A small sound classifier, trained from scratch: soap at rate 0.0031, 78125 training examples.
Rows from block 7 of a small sound classifier, named by matrix and row number. Rows with one number belong to one neuron. Each number is 128 + 24 x the weight over its row's rms, rounded and kept within 0 to 255. All counts start at 0. Numbers have three digits each.
After each neuron's rows are labels from the 100 clips, of 14848, where the neuron reaches its highest value: "responds to" is what is common among them. Only what is clearly more common there than usual is listed. The data: notes from a synthesiser with random patches. In brackets: how many of the 100.
# fc1: MLP up (model.blocks.7.mlp.fc1.weight, 480x160), inputs 0-159
# fc2: MLP down (model.blocks.7.mlp.fc2.weight, 160x480, transposed), outputs 0-159

fc1.175:113145120109087126107098150140100119097140134200149122171142109147143150136099125110137140101184088140121079113112125140130120143197121097096102154140127130126151141163150118100106104127101100113113170126098117155126112119131099122125133167153135150121173162101080115153176152110139180129123160129096141148155101152162156099167110144154110123116137146123113172092109109118114086110097140150137145093143181117092128133131125131139145160144106121132106131113135111129163130110148130
fc2.175:099141156142101113107090082120161115134132144087161095107149102113141177121089136118140121106120136149141116105116147132138082116151101103125114083183119171134134166133147124097083133145131096152118108140164115121122151133158112130152096206143133116155132128127087165156149082168147072139098109112114170153130154134150143121125121135137121153147138137138087125135158115151126129138098126125097132120132122140137144138091140106132118163094141152137096168155106116093087149095099158
responds to: hard sync (48)

fc1.428:130145123146133157172142123148086128134150126140139174118109114135134119140113147107127134116089101126174110119127129132109117107209126100120107092124102113137136150093150127152119100139155157077150092111121126088122154126112138088099156129108074118139168138151116131128122119143125169177104136125094110127115137121135118127148112121065141163140142172151118126122166163107142138085114134124107172108116149082090144089113161108124183142108132112181123110099145149111136143107108093
fc2.428:121165135132112159121128108136128122123119113105133134129122126154138139104124115138106098168114134134126169110129072085178080131128170148098072094151108124119083107089112109149137123116114143164118139132146144133108159147101138121126148101082104093126120130102115098136101099109133171092133133141111109154154107115137131164166148121188122106114172190145132147096182130118102124135109152177141119083111133136119165095138123131101126111073160118129128163148123151119084123134116141
responds to: inharmonic FM (34)

fc1.469:120144139109143145145146177134170134135165170119161139103155112153125124116112117116125152089110123133134128160147117154118105192139104142101088112146122137141137112104101119167163136124155101125132135118142124153104126131111081098129110145122118080167149162101135143103148142103098086176119138130139153121152135116113103126096123119098123142126108126121138136141117121115103106133088075137114127120093113117164097134131197175171117073158135150091142165115115117155092068116137085
fc2.469:133106119147143115122126108136170139170155081146140154132151113131101110132153117127124112109110113147118198133134124119122148157118119113054116127140097154140138102136138133119102097103141110066097138142129185165150143151138110116175158119149103145144134156110128129115125165155152087154162116144113115104143114120148068127116114143134150092116127085146107119121141168141112124074101111099204089149131137116107134134139136164129141162120149126099122102143109078140129123135101103
responds to: inharmonic FM (33)

fc1.151:101150128125119084124127084152096156133124125126132132135127197120158109089089159111131124078131112100140118124147150122150114106184128111104131110130124092156133132147111118163147089130116153104179171140129131135123144094145090159129141149152141136127103119097147096099144151160106134139120121161101127113169091113170129138142092143109136142118161126153130122122148130154121130082124131144150162147172125135085156137123147129105115115138143097160084105085140096055126102133150077
fc2.151:166131077154149141085107142156108154171136148110171141158116135161131136128140121136105112132162118105140123126167111122099144100107129175128137101125161143168075124083117095151126124116118066140120122105148172138103113112157089170136181114148135111111125122171115137116153157141171137083116129129121112129141155145137146167137100128170150111146163118098121169137164136091104127123097149081102127147119142153113151122190148117129104116127116122117133109144108102120113155129127084
responds to: inharmonic FM (45); ring modulation (26)

fc1.440:113080104174181143088107124090161125100127119108104117109148150136099126115161177134134144070122127143143132083133107109087109122130094135126093138152118118106115158149135133119081157134089136133127174099085118079116111150104103087111125107099091127159136125147122120125128129143127130144185166144139112149073123136116113173108108115133109144108120133148074134124147164116120150147156157147119138113137166153125157137137132159175131110135112133169126138138097181116119124108099143
fc2.440:162122098156107137093169128119123095142138144123144156151141152142149166112101116103074113157145171129094140128150174106112147133143127115111128163128126137121125150109146123137098142134102112114135112113136173105155136158153133154139165138109136090140170094121080139131171120136142199102099094154090157115112117130094124138105114152155142120146135118106132119123128133094115127128110096106098119101173175087132080088085132123119106136115145084131095149128108138140099098160160176
responds to: low-pass (44); inharmonic FM (32)

fc1.284:136092142133139089150154155130132124114117101097122145162118152105108086133145073109151175116133110092163135156139108161100147113137136086157128133139108166141170144152125134078184087141144111123088113120101136122151127122161127150140098169099115153143138129123161124089199130088157128181117115167133119120133119113132120187086112123135111119171117139149161080144115128135125108099105134154150117101159096113140126160118147118129124139129144115108120176113168116146143148122125124
fc2.284:114124138099140123118154110110141128142147108081097111101103173104129119127165089161130180111141171109124111125136141117073136113136122120150161094156156099081114092112118148144133086163119116103133093170109134065170124165128107144104132158141122137131147084106107164140117158127153155141086135169105185146154134140113133163118138118108145100155123151120133115136104088148128124098115141112078119119129115179173107110165138118112156132148148127146112117135107155142104155143107130
responds to: bass register (79); saw (34); pitch class: G# (25)

fc1.55:119116121119132109160121121119183143115150148126055134119177109137100118170133141146096132070131120130096132131120106135088076141105156136132119130110139134166136089126124144088141138113150131135111107143140139134137136122132176114132149097106087147081163154114087143116123095145092125146110130187134137146108122117142089131157132131133104103133135139150140125103095119124179113155165132125188108164092160106114116147126126141098109123149120064164131137122077109110153172141150127
fc2.55:168105132083148150161134152129130119125100160167123162164108115149128132157146160138127173115122126161135114121125126188133100112079146121134053096139138129167127125120156117108168130070154133125081126138140154140083112130147146125161094118155128132112119129124126115138136097154161183122128141120094077138132129146094113134094130122115161125139096144181143140138158116134129128166120138110159124134090141133170132104128133120073162115144130170139143117158152143105133111162117084
responds to: inharmonic FM (29)

fc1.447:082106103142089088114154098154103133100088161144124128103104140115149179101108122108151144142094179124139161118144099158163100109169104147093123112116151152087135121138131114159108104130130125093138173112134155128125126132147131129086153152163139130121157157108135126125164137179102098155123139153137123156127131096139128153131147117120102128149142141124107151153111125158172147128107168170140134154112099143100132105162105146124159040126131137152107109108130144106160147102087122
fc2.447:152139124120124111169177090154126092105147100112166144122086139125154146113098108121134176151128108150048131144152142130127138150103130121136130153111158181111115101102133106127143098095106136118120091095131157107115062107149151105113091153088162095112125134145124153093150113125120120142106137143146134144114110142123144149140112126128091161100130130136147136163160159104162166161146141132108137123153135114093141111131135088102118143124113090163159115161123107149119181155177144
responds to: glide (59); pitch class: G (35)

fc1.375:157153131092158141140119118170149134138148126116081157144128105117142150106145144126119138098154129163136131126079159105110113108125095093119150140096113117112147140117132108155139107158105136153097117176113117107135098147094093116115125119134150144147146097089169061195137165149114104113123143068151140117137092128132142117115173102126125130154079130124161137127179140141153130135148091142112131105153114118102156140112155084087135115121105165175134153157171154118134097143119120
fc2.375:117152102134114156147128121154110101134100163135135047126100164120090087075141078088105103159137089131101093119101099117143150126115118118159116119140121159158130068128139122092138139113151114121136102116171133122144148095125160144140120137119137114151111163145094126090119124142129117132141135108087130117155149152157144120158116089096107122116119101088120133159148123126170122151088141118140120126098169141086124104153124063176122119102132122134084143112113148129111122082116130
responds to: bass register (84); low-pass (46)

fc1.139:124117134087102150111138143146114098082123143131111113131110108105118136105123088084143129129126135119166155112126119149159122112082114153121136116153133074151065147131149118134123120177146099110118139104094105127138120160131094150098119103109134056120146134097140137133143110121130163134117103165098133096088133131145123134188128128130118157136105130093116153142108154129153103143162195141083109145142131103143161124086139110088163078148108110114101109109119165138139115084162112
fc2.139:127140137104147113113180114114145136111163116148116125110118125109067103146137079109112113145143116133086154115132103142144122120147150150139108110162106114123139113155140118140116159114157041142121135099146123119097115110129175109089213111123139112135127160110129106114174159131081138155124143119126137135171089120118092108096137148099142107135104102131110174130149118118137139158174110146138130090160122128121130153117135136097093139183152115121109109123130143070107108160134147
responds to: pitch class: G# (52); text has "register" (47); hard sync (46)

fc1.228:153130114121149175135156140091088139167187135143120140132142138108126124140110094129136151144086111134157174144085122120078124156127128147139166140137093115124130106126133077123109140143122090094121127117156131135148124145115136071121110208144123111104137164167161130164120123099125119140062141093146123194148163117111145154140150119148105111187135110139131137145099144092162161125141140149125129137147149124086121102113149101120113116096135110127095143150134125157137141132160137
fc2.228:101145116113167095114102147127122142187136107132128147071129116103119119150130138125142156127099129137136135093110135138165132137075094130132104132100153104087113100169105139148166142151159148105155129148126104162179110058143071112138120103074144121094114152143092110161120102103127132142156154092172113129148104149124128130115112117115113117120140149131105133125120150114131131103139122092163126160168104156120112122182141147123167135134170131157140183140095161137114129157131146
responds to: hard sync (62); pitch class: C (47); pitch class: G (32)

fc1.315:136152108138114104141106132136152106144150127128109134126126089137099121091149153092131152113124127162097151185127137139079084121155136153136132114148083125164170204118151104122104129119124107111168129145146167117130141143135121127096150090109137143162155109122132105131100139120128167138138141143137137145145146100140143153082103128124154168139107102088165168131093126192103157104097137168114105174143132079151104133115130112156088149157117114109100129148104098160133127137162115
fc2.315:134151153166127089078146093115090144161159119099149107137126147119100113109124140132065130106090102114133152130123150138113126131123114147094146137127136151156115174161104130132101107144134144147135158136157114137149102156106112124121119082127099096131111098109131147143117123115126100169153112137116176142128093126101146127150090125134155161114117120146141111135164135164161169163103122115086081167136160124121062175133118146132151113176113105139083104156128095131103096120155088
responds to: pitch class: C# (38)

fc1.181:104129137133083097096158074095143141068105135117120136128097132129137127144122145126164164123162189180111121178125138138170115119151095150101126166148096109153131076164125128138136110159133156124136143129102176144129155127136154125102119166106163118114114100138126127121131131110096110074133153102132156107121116156083096180158119115146133144116142148150152127110158116116113133088133156112118115129167119185142121156142140153133145079117114105137112115139111109133130183136136140
fc2.181:119108112151132141115147113117080105166106160093150134168101152162123144172144120087161157153143150089100116116131110136129105135156134121114116123118130162156164128116121123114122124151112139119126132159147131143127166177140116112117142203126151159109076064124161097126134145183124137164112122159132137182122124131144073144130126156110130100139106162150108119125168140095113146114128129136114101151126085095133128182132182145155117151113134113160128157130122157130167123157145135
responds to: glide (52); inharmonic FM (40); pitch class: F (33)

fc1.357:096155144131112151149106130126056155150107158157125176129102089142148164128127154114123142127141128116162142098100148115186125115149134130115098124115087135128151124159125087118147119166111120152113096127134103125162129104146148119135123127119106116128129212174101101105112104139107145161124179119158115096135147151153174110107091103111129116148089165172115128137135133154127144157076120123081111114074130139117139106156151120156108161140132132132146097155123137127113125136138167
fc2.357:137154134106131102162128121096113142137131129108118107143154099154176108167150139162107152144099128120181093156090174150157116145115137113096142177115099081129121139167112135111106113133090099132121102138116079159118143195127129105123148151139116083119151105128086175178144076070152113138132120132111116139108156122106140129134136107124150111133148116152106164097159109138161129115107103166175115125140175131111132122140091133127113123083119136123121105150161117116133121155112124
responds to: pitch class: F# (39)

fc1.367:162127152131133098151120122155126121108099129136122151157092143119110138149160107101131165121133154099105102123095139146180130155109130129162134130108110158116098156144093144141160114125102096096136102118137118132134120061176135140155123185098139136135183134119069149117127142170164122140121104139089142114101155123098112128163132181155135114128141096083157169134151155122144104111122132139124163108155133174115081193164137123131169104124152125131105137152112129134121128112125103
fc2.367:167132158094112135121140122142099164132140131132109096115139106140124190142086127112074104102113142145098118131136134141119170159138132131143118107121116129132117122112088104121180119107133137100165153149137155134146154122116083123085158109110134131162171140095186146132131116118136130146133116139133093111132091100182174162142105138126126117119079164118120142131120155111106068102132141157068117120152122124122119184161114151083157096124116137115140166143101085127147124147139117
responds to: hard sync (31); pitch class: D (28)

fc1.297:125128146070160130155145131141168146108129150111085124118117120156164135176094105159125148136095114112122115100145114139130097130144153133140137115159129128155131106129135098113114099144148130111136094121117118135114125141172126136121143101137090163147136126109055134117118102156141138169098137147141119143063111120166084146103113120090118125138166146144107135118124142104160134147142128145183153167142141151107139130075089107113185120097118066119155088096156105100121139107160108
fc2.297:137130113112158159127164122113118127098153104122102116156110130114133110116123122125098110097119140139147161141135108121135113164118145141125116116147079134117108089085126086109147135107121151155167098139127133165121124129133126136137108146142119146102136119104097148089079089153130186174113150137120106104148110187140077160107128109104074075117144131155139153133149200104140112079167126131172141094143116147113152107102136133143095120130115121159092144125140145163124178104097133
responds to: inharmonic FM (43); pitch class: G# (25)

fc1.299:082136129126183103121122105122164156153152133148136115126167129093141129103122120108087169145127114154120114084140113139090156110143116088085175060133125157126109109135139119169088128106124141109089129115125121158150145159139115127147137118105143151171122137125112107159100114126102116153112112148105123101122142127142140126136104120105120102124154170126164143079143133133136102182124147174152158129147121070162142122126099134116131103137148089106144156122127073112073141090160125
fc2.299:162116146132124135157137162178116128175106131130147153106083133115133145181151113138119083137117106107174163150132126149137074144131135114092133081164118122120131092117127123154089123118101132111143086102154164108065137189141072124142073156146129131151146111158128133157169126141153121100125133144146130144100121111124094119164121129148142117138123146117101124158135162147138159152125161138132108136130139093149152132082152083149159112147134149132149102080140130120100103148106128
responds to: pitch class: G# (56)

fc1.324:174120139090086096119089112074115140131147177117107150132135111134075118152147130122126156152120117148156120143126124152165129105139154165164126132159150167131140187122102173114128145141130122114119130109110103081184145130138121144107116117114131133129095126155096172156097185110136096134071113097126106099128144117121156151147139111090098148113118099135166070142104082145131111129119105145162118119167132098139143130104127138135116088112133106159116129132116131098152115095104128
fc2.324:146120171167157128169104110132118178112157117133124123140097103173123117132139148135130126105134127121138070141110102118132123120138078096170148103100073150138138136108090109109151116129120158104108137138122120121165119153110135126148105113140133150109132121163147144070111155171113120118138109151142148159115105128075109166126123094140125123089137168127122133108097150115142112111082095073140086076128148117136088135084107136151105149126159131105123125121060154140109103101114120
responds to: pitch class: C# (28)

fc1.303:144106101146111108154136100093124144165073151131134140117131153070147146152156121159142115130123116137097146120145103106139107109152083135120158179115105182122082129178096142140136145137143142166091133128165120141158138142149120134093136170158119155138118117121122159140164126141082095154161153148077102118117127088141150144119139124126153138109138166109095115100155183138160109163145107107070164124146151118150133168120120160129116146167140135125122137145167116119113147143149131
fc2.303:144125177137134161141125152108147092112114131106098135121122133082079126139156120107149119134104109106136123097154123122169129084143146102128182108122140117129129135125154085155145141179131113197103139140157149112104150076134118118128128103158094124093157097143171133091130133146122127121138148148078133136105127176165138065130151080116115112113109132120152124151156129101136153136089104149113149078107145129121114148147112132129117106104154196087136138155151137150131119125135104
responds to: bass register (80); pitch class: A# (63); triangle (34)

fc1.276:102158089128109147078125142185118129128098147124108157098114067131133116106159115135117136103148114136138150128113109153121137101119101181117135163077093139060145172125187160175135098105121102118162127098136137106139136123147190125121122153103096132128107124113137095106092122177115119165158156163110107151142111138133140145136154137131128118124138144173132147132142122154117142116150116142115115086139126103098157145106089170156122129114101128125113118077134114107113107096112139
fc2.276:158161100102089131100158150147158127136129141151144091124123103116131153133161138058141117089124106145157103160103096106098130107080126131140194137131134120164158121093140146121130068148121153114110158129163116142155156112115125136157127124130168135089145126117112123138096129125100144163113127139109170127088109135117156136156106139123112107126111149149103074122113115096143131133155142162100099160138158111142116142126079168141135127164116138111169073085144097120123140146141166
responds to: low-pass (41); inharmonic FM (32)

fc1.195:107127143157110116099148161140114126074108155148146119105167123104132140151148135111149143095174162162088125142088100098141121167140060107132124153148141169113130103141150117159145103108144102098130083110130114105147142086124123134095118117085091124141125105132117148117145134143130143111108149107123106133152112160131129104151094136141169100120129134127090142171116133121150142102145141151131112146168141148104125125130165084130147197163138140183128146138093091166099141100169141
fc2.195:109146144172097104126100099145116127143160129167155132151099111140146123155132124139100105147124171136150179133102161131172119132116157148127138134160117100151116117139141151130172128161135134190133144133148103134102105127145152110122126144119123117151153138138112126147164129107108146120128118146103176151130190157141118106146108154126088104119126117123139139089152140122126128132173184125107134197110098110151156107161140179115146105106116092135153172130155114130085144111097195
responds to: pitch class: F# (57)

fc1.380:143152105123119118128171106160149128162126100126148168163148147138076135139161129112117145126119118124137142123142124117126132146158120149156199128122147121109133142128130135099127086120148148132144145121158098125153145148134123155123091124082134125153131122131110129106128067143198156144141142101126121114134147122132123098191175157148135174127104128090127129162085143103130170166138117156126085088124114098107140129091072111113134156111130107096118111148165112093134113146166073
fc2.380:115098114090131103088134140124142109129178127119150133152127135148095150139117147117105099150119096092098097182153128125130107113148071140100146106138124114120156129098134133106153120099122147118101102124111150111102135146080136086123098134141079142137135138125170105110126174127170120128156099101121138125171113143129137138081113077125155129154093161109092131127136159130111169116092084119144106130120115124179172161126160110112126168147158129142119151094165122114168177109109137
responds to: pitch class: G# (63); glide (52); square (25)

fc1.180:135101101099083154110155156129104129109114154065173118185124101148158147164163120108089117131133151152149142084127139158131107139144155123120138167119130105113162092160095165088153121129138069124139121142114139115117084114093149159108148144143102101145117167089158160133109133140092146131145118138090110119146077153131124137146155081131124147127132143116121122151123135115135145136108136149146183072128131081112133176105132147139136164117112135138113144131108125108139117109174132
fc2.180:152122153120117118141094095140135156172120139156131097133164137154095109180089068124142129146116136117119137117112143100110131121144118130128135124138181095077188153122146128108141117120110129136172157081130171127120075123125066156105118120088119116126107155137164117120093167127131098119127152179157141127104077144143106155123134166114151171122125141146104115117089141122099158130182112127147122143104104108133142150085134121124139124130113146165119157172124113160147132139116145
responds to: pitch class: A# (48); glide (46); square (32); oscillator: triangle (28)

fc1.6:120153134113134146152154123168155124154149098094140161094069141142086121122085149105093134128125152167120144118114138146157150113107135125146109155127114144124165097097134117146121108160100150147154117140144169122157152122145127110095125079092119146152167140092117098093090109121103156142147124097128145110163095159124146146115173116114110148164092112109103155136145062105119129143127095164111134099145136099111151152116153139097159154151122152116089149139179178123142135113109135
fc2.6:096155144107130113143117158188121109110118089156125116106102137115110143122101079100148098127145111152151103157108165118151104112177145152113133124160113163151135177113163115121168125107158130160142140149138105116163135126103188137123095117129114108132138147094076128084089117148166100126129132116131133127150154117182113116147128109160138150129145117138090119130147159162154116119063097137131136081084163113105120117116069116133130125123147089132107131164134161142137114141115131
responds to: low-pass (61); noise (53); text has "register" (47)

fc1.285:087101088169143180142108130096139133126110109129126120140129171127142104143132096118103163153117099090122113174126123097120112172141098122113091115171153102097118163134161149145136128127123156112100139188130110152163133116103132133105164104127109141147119090121124122103121163155140147154110139153147130131138156130119154156152184122094111169141098171151105119096164080153160095154126100094090135115132149156162117134137149113153109169164133086141131150101094135141123129144111118
fc2.285:111086154115106127127124145131118148142149127137112103098130128076156121179104145142105177167117111144148166119100114097136141150158179092110123143147154096118102124167130162204109149106126154088147135098152173136153132122153132122149165165151136085104110100127118105102103166159082169158130105145131103170135147111122136146142100137149137149097098139121121132131164161113087117126153136152099169123139129129112120099135098121110097109097105131155122122103120129138153089131106110
responds to: pitch class: F# (41)

fc1.235:157148098124161128115104117155146092120125142133130135119120126129174138149098110157115135163152105146110123113147096113143063146149125137131120129099163135094153119123165097072123136148112129111088122150135132137150113132100099105126096135137123165121101142159112136153149104090116113151162143149116116117124146121119168177095175084109069156135110072148153139130121152129174134120106084149119176094147119135102167090166136136156135102121106095141136103120165117121082150113109153
fc2.235:123149091069133118098112155148111122111152134153170140143101194106107122115181103104142106108147177145115109152101127101115086106173123114113147159150106136099156160126136106107154172152117145108126121134106132124118159107121151147125137118158153120165111130101165134126110141153133098115126164070115121142141132155139176087139131124108089143089138129120151091145113171135157129144117132094124103114109169127164145156128149130159149110173115135101123092109161141146133155093135097
responds to: bass register (73); pitch class: F (26)

fc1.296:150136179120083146132075148135126127165127135118123150115136125140146128162118124104098143117108126118148120165064151123120142077117117104134180090140186153117107124186097097107080107149090154112141107142133117144105126140127114136156131076111129136088073111126136106107104130131114124163123169162121075146114067142131117134087148131129132134126118112137163116092097147104107112149142130105121107156083146087119121111139137159113123148141110131134101122081129128153102115131157123
fc2.296:164138113130141117108138082144112139179153161168139110129122128124128103095083169107130102116112148143127136169074134109095117169087151093130129110111172078125099157089136106109162110145100134148185120101123113120120130102116107158169129069119150143124169115151116121121127142095141160148133150129139117116105177148104161070114134111119118132139167142109117123145105116114120099100159181111114135123120137167116166153112121129141158160104135106139160153119136126138108115153092120
responds to: pitch class: E (54)

fc1.32:122131097159115117130178107137104109121082111155124122139051127126122147134068154128094137134106122089148179120111178130117113084127105121132160132144131095134130155126129121175116140100106158158107105162141104084085116136122160138075151117117133127132079140108151111106128101107133150167147135133110132127127133120167131129133075105139147186126111098171126161113117136163140090110090107130132154124126134111136157119110110116151084152129138146134100102106112112128125153172159110
fc2.32:144101128132121106152127068154148086144130137141111142148131112135134157060134122126121129149103111110158129098126194165127130132111147203114141133077125100115159104155084165163124131120113173097125138140104137112131164118130140086100128124070123130134137137140140159123123108100131142166175148104149132200153118145123140139103127137169113122155102096127131108122111100129143149125108126122133157158094137131132108142110125085101158132127117158132082148119136132113148127119121067
responds to: glide (55); pitch class: A (31); hard sync (25)

fc1.182:104100109135119106140131101163157116146130120159149083138139120172099093124126147109129183097160074140114147168146094152116107132155081123147110111090136127086101130118107114104134139132150145124133133187103151166122146146143159140109150131095092100126154149113158105116126144071130107149111134101140113143091109122105132129157121128113119118111117149079117108147124124123138133094108148171157128127126190136106144076153133130072101099109116137122123143121084151160132154171158108
fc2.182:108166179148142093114120119131108116175125096131157097127126115144142133133096127136118153172125104168110145107188083122111112137105103121144136112124136115145082185142147145103137107131098145126101179119096135158115117151115126105144151110116105122134166143146127120148147137070086120140165143090134111144104097118106162117150118138119145117130169146138156117123153134124134150131135052128177093133089146121145093090138133091125121127164119122157128151187155132110162155119103133
responds to: bass register (90); pitch class: D# (52); detuned saws (33)

fc1.87:150128164165119115074157147135140151142096156152125117130123106122164131117115125154154127095129118065099136127152165141120137130178111097131088098124156128175109154132079130109132131131155108120128150144085176130143158149164119151129109085107090114119140095165163129118147172116130098143108129093133116120160136172178082117097101121131136109105172110135117127092104150171116124130168131139117127150115120158137103137135109151119098130134072134150100168118148147086123107139102136
fc2.87:143101116142145134125141146125110082126165123111132132134108147114176117114164099146144134134122105129096152146108145128147101092145137088089109160144113112087133149121160117129115111158148159123103103137157121120155143137149085084124123123112128111115154128114127142131111153140142123150140151114139109116164158123117135135109157099142147154132091122112106124172145131126108183100173138156066136122092159129081121139173216106140119083104106094149159109117130145069082129121101107
responds to: pitch class: A# (41)

fc1.318:121165126117152130131088158101112142137140127141126085171132139159137196132145168155121155135110143083161115108160119155138150120161121136118098115098159132143136151150134127161129100134103104102157145142108134175095142133098130111123107146106148117139119135161092151096142088128122126134179136107141142152135083150158143127094090129120143130149123118149128127110022169156105133126130161104141126125137084096125138141140170136152165118121114101125117140102169145095157142126160143
fc2.318:094169097115121122104134131190097165173162093155119139160120116097135080115083131162097105122133150115114143180124152130140118118105142138142132141098115144141140140132143088120139114114117127103146116141134129125152143147113151095103144079141172087105157117103163142105159152146132137152146105129160069137116116107123154144136132170114130155111091182141089132149116106126115130143129141188104110101110074140144110127132124174101130138126166115167161112141100123148114141160130159
responds to: pitch class: E (91)

fc1.126:112167103124119109114135134124118144108117118105119122114122120191131160138116117117102130112134184111141138122089127103119138144119110133092115142109102156191087089159086157103143127102104127166100168135106103178146077187128122150118094102140148145137143154159087123181131145106166102121141097134150088135103166100121119117142111107107101120140154115139168088080131098153128165163145113159121148099115117125123120145137156129124125128125108116157115147110132140084146109156159149
fc2.126:120097150146178125118120135119140119142095141138143143156092098137123089119117190089125153088106132096166152135129134145156109125102155114120135143123117124156150146136134087103099134097165178115111132098113140085089117111102150134103135110122107123135123138135100162145167081096098097120156132121122134106091137095116116101126107119094113090087142136123122119105105111087108119110118138112110151176079063119130125127133151133139137106141161104098137089149061110136145157087152125
responds to: glide (54); bass register (45)

fc1.411:093127083108129120100169082110114156112125153114117115115124138135120089104108150107134133097115166157107158137161109125125131136103142149151129139128114118153105101067161122125147133149124113152114124098171148141101130135167156125108140163154089178186103130127123061101129133130114129106064180132115097126121103120125113119150083116113156152129136140108146180121097090130136134119135153118151095143174166153125140110158123170153160127179112115148141125128103137109106118136153141
fc2.411:101109165128142079109132138102125106125158141150140121112197122128156110158126091094159151138064082123124110166164114127124146138145126127105150117108132150110159131142115144113104130129115076183099095111114111117136126168136134145101176120122118129111111152119115148123107135155157105086128127093133140122102133107113146091115089111114101137113095134148107118125134094118129132107088118084171082168159144136133116053126119135080144134168098117134162137097117126128148138087128133
responds to: inharmonic FM (55)

fc1.378:132106131182122158149103091114119136124134103128124118121127116133190127177153130135115103112122141125136143144108127145148154117156110136141098174104115112112098138132140146112113174132103128116141129095138108150117098137166115142149151133079129123082131130148115166167159127163114165121105139096129092102121168121114174084141139114155127159171175099131162086100166110138102161130139067154119128109169144109149107108140142127130134115163091110127107151192094148130122128141108093
fc2.378:102135174146082122153106129089115163145103122119106112119116151112141110120129117163148080116128149148139092127119122182070119082136137109140120074164190162163166103120113185097145128125110141096111123130133142119115118169112194085130094150156114134108104134106134126125139105173127121158152111130104134172104126131145087156127128158153124093102112160150154101127136112125162143121127119145163135146139144145148146098123108098160156156121130140111153125119118104132114131120081115
responds to: pitch class: F# (65); bass register (50)

fc1.0:125128115114163097120123130143137127140152128127110150109138166122096160115137164077127142151137122143157148130113143135131153151105117138141149146127128094116147129109134151128138132113144126116113072161165125122137087137109075121111158157123150131097102096129086147100149105119124176199096125180132119170110151126107165181125163135115119148121145144170109142180151106112142141118131130154124118045104156125091165133116157125156123108120100091107121158138115155074112124147111126
fc2.0:156137184118144107121119105143140137145152117131171143115102156141167157116134146130124141111148118086138136117121176142123099093076168132158147144124114106170078154113134130132151123143145110122111113140127127115160179132121153159143115154130167107127125128100189099124079152130126088107150160117153078128126140115129132123144102127146113152176112124126142141139126137123096112102119162150095131113120107160118163081138107102111150106091147120207125105130108165128090114107079104
responds to: pitch class: G# (52)

fc1.359:099075137136140108121097117096146089098173132127159145131171140137163151161094118090170155145139094156105107162103142134151144102134121160130088138140122134138153141117116124095082117166151123166138122128130090129121122095177112127137115148108137200134140125150114175126143101136090116110125157162124092126097148146128132147134109122137179134159162108129139129130109105145132138071092127123103120111104155123086110112138100158128127140134102116100114166143119106170129156154181108
fc2.359:111125136087122112128145110172118116075156112085134139125105134129135136126157115140118096145120139110092124119112112147130133124100144076101148127140161112083132107094128164124126104134119102119134122166133125081148164179121162081156113112156141076153158151105106149137127108134166147131129116117077087146168138176153153106112093117125109134124092110168168075130122136165097109154093114122100118075118103149129138107109155129156133125143113107147170170105110094122136103121123116
responds to: pitch class: F# (69)

fc1.444:131152150164139136142118145110119164120110090113133161132135080152144130123122127182099147110107123099133114181124130089124150089126106169140111089107115128096121080150114160126076123109142149135143093150143130088166113124133136099154120093140151115148124101119103113120131088097080163126096117116178169149073147128156129149138107154092125141156094136112149143104092104137107071133142145105191103146152143128126170087124119128102094147136121101112127114120140152129127130120141149
fc2.444:154135111080116135116116112095130143147101153152145119178150128127161131131139151128144089120091146145099123107129135142095112137120092139123121090132117143174121152106131132132176113106108164146102145117116136128128137102104105099123110082148141105110177103160094094120181116171101096147131159115107111111111121076154145106159080099184146157138072111132166118130172115147160132127130112115146121117077100126078112136113120106162131143105130161152158143140118107143159163129129145
responds to: low-pass (40); pitch class: E (32)

fc1.408:128140160187158126177172158157129105179131135155135167147143116102107143110124128110112154103110157134171119133127145132098133114162139120117114150108142148114143109134130144169181124167124109115086108123137132163145101117177175130116126102110115146145150130146156180117109160093137098143151143171161158137112120141101087102107101146113132129141112131117136127133113163129139084138127135117146168152155082122164114124158152114120101102172109115108119124097149094078138158171120108
fc2.408:141172129119128143145104103148174157117104111078148131139152140136112098139187084132130144123144177107155148120111139139089123159150164139119156111135123181119132111106151143175094168172109127133151157137120110106105141143135115107154110133177114133113126101110118148158163154113137132138144086174088092114144158117104129169079116170090140123112145138102168114121130136133091158134148109106122151134136110124137186141113133138098131162134149141110154139195150132113147134145115131
responds to: pitch class: G# (82); bass register (75)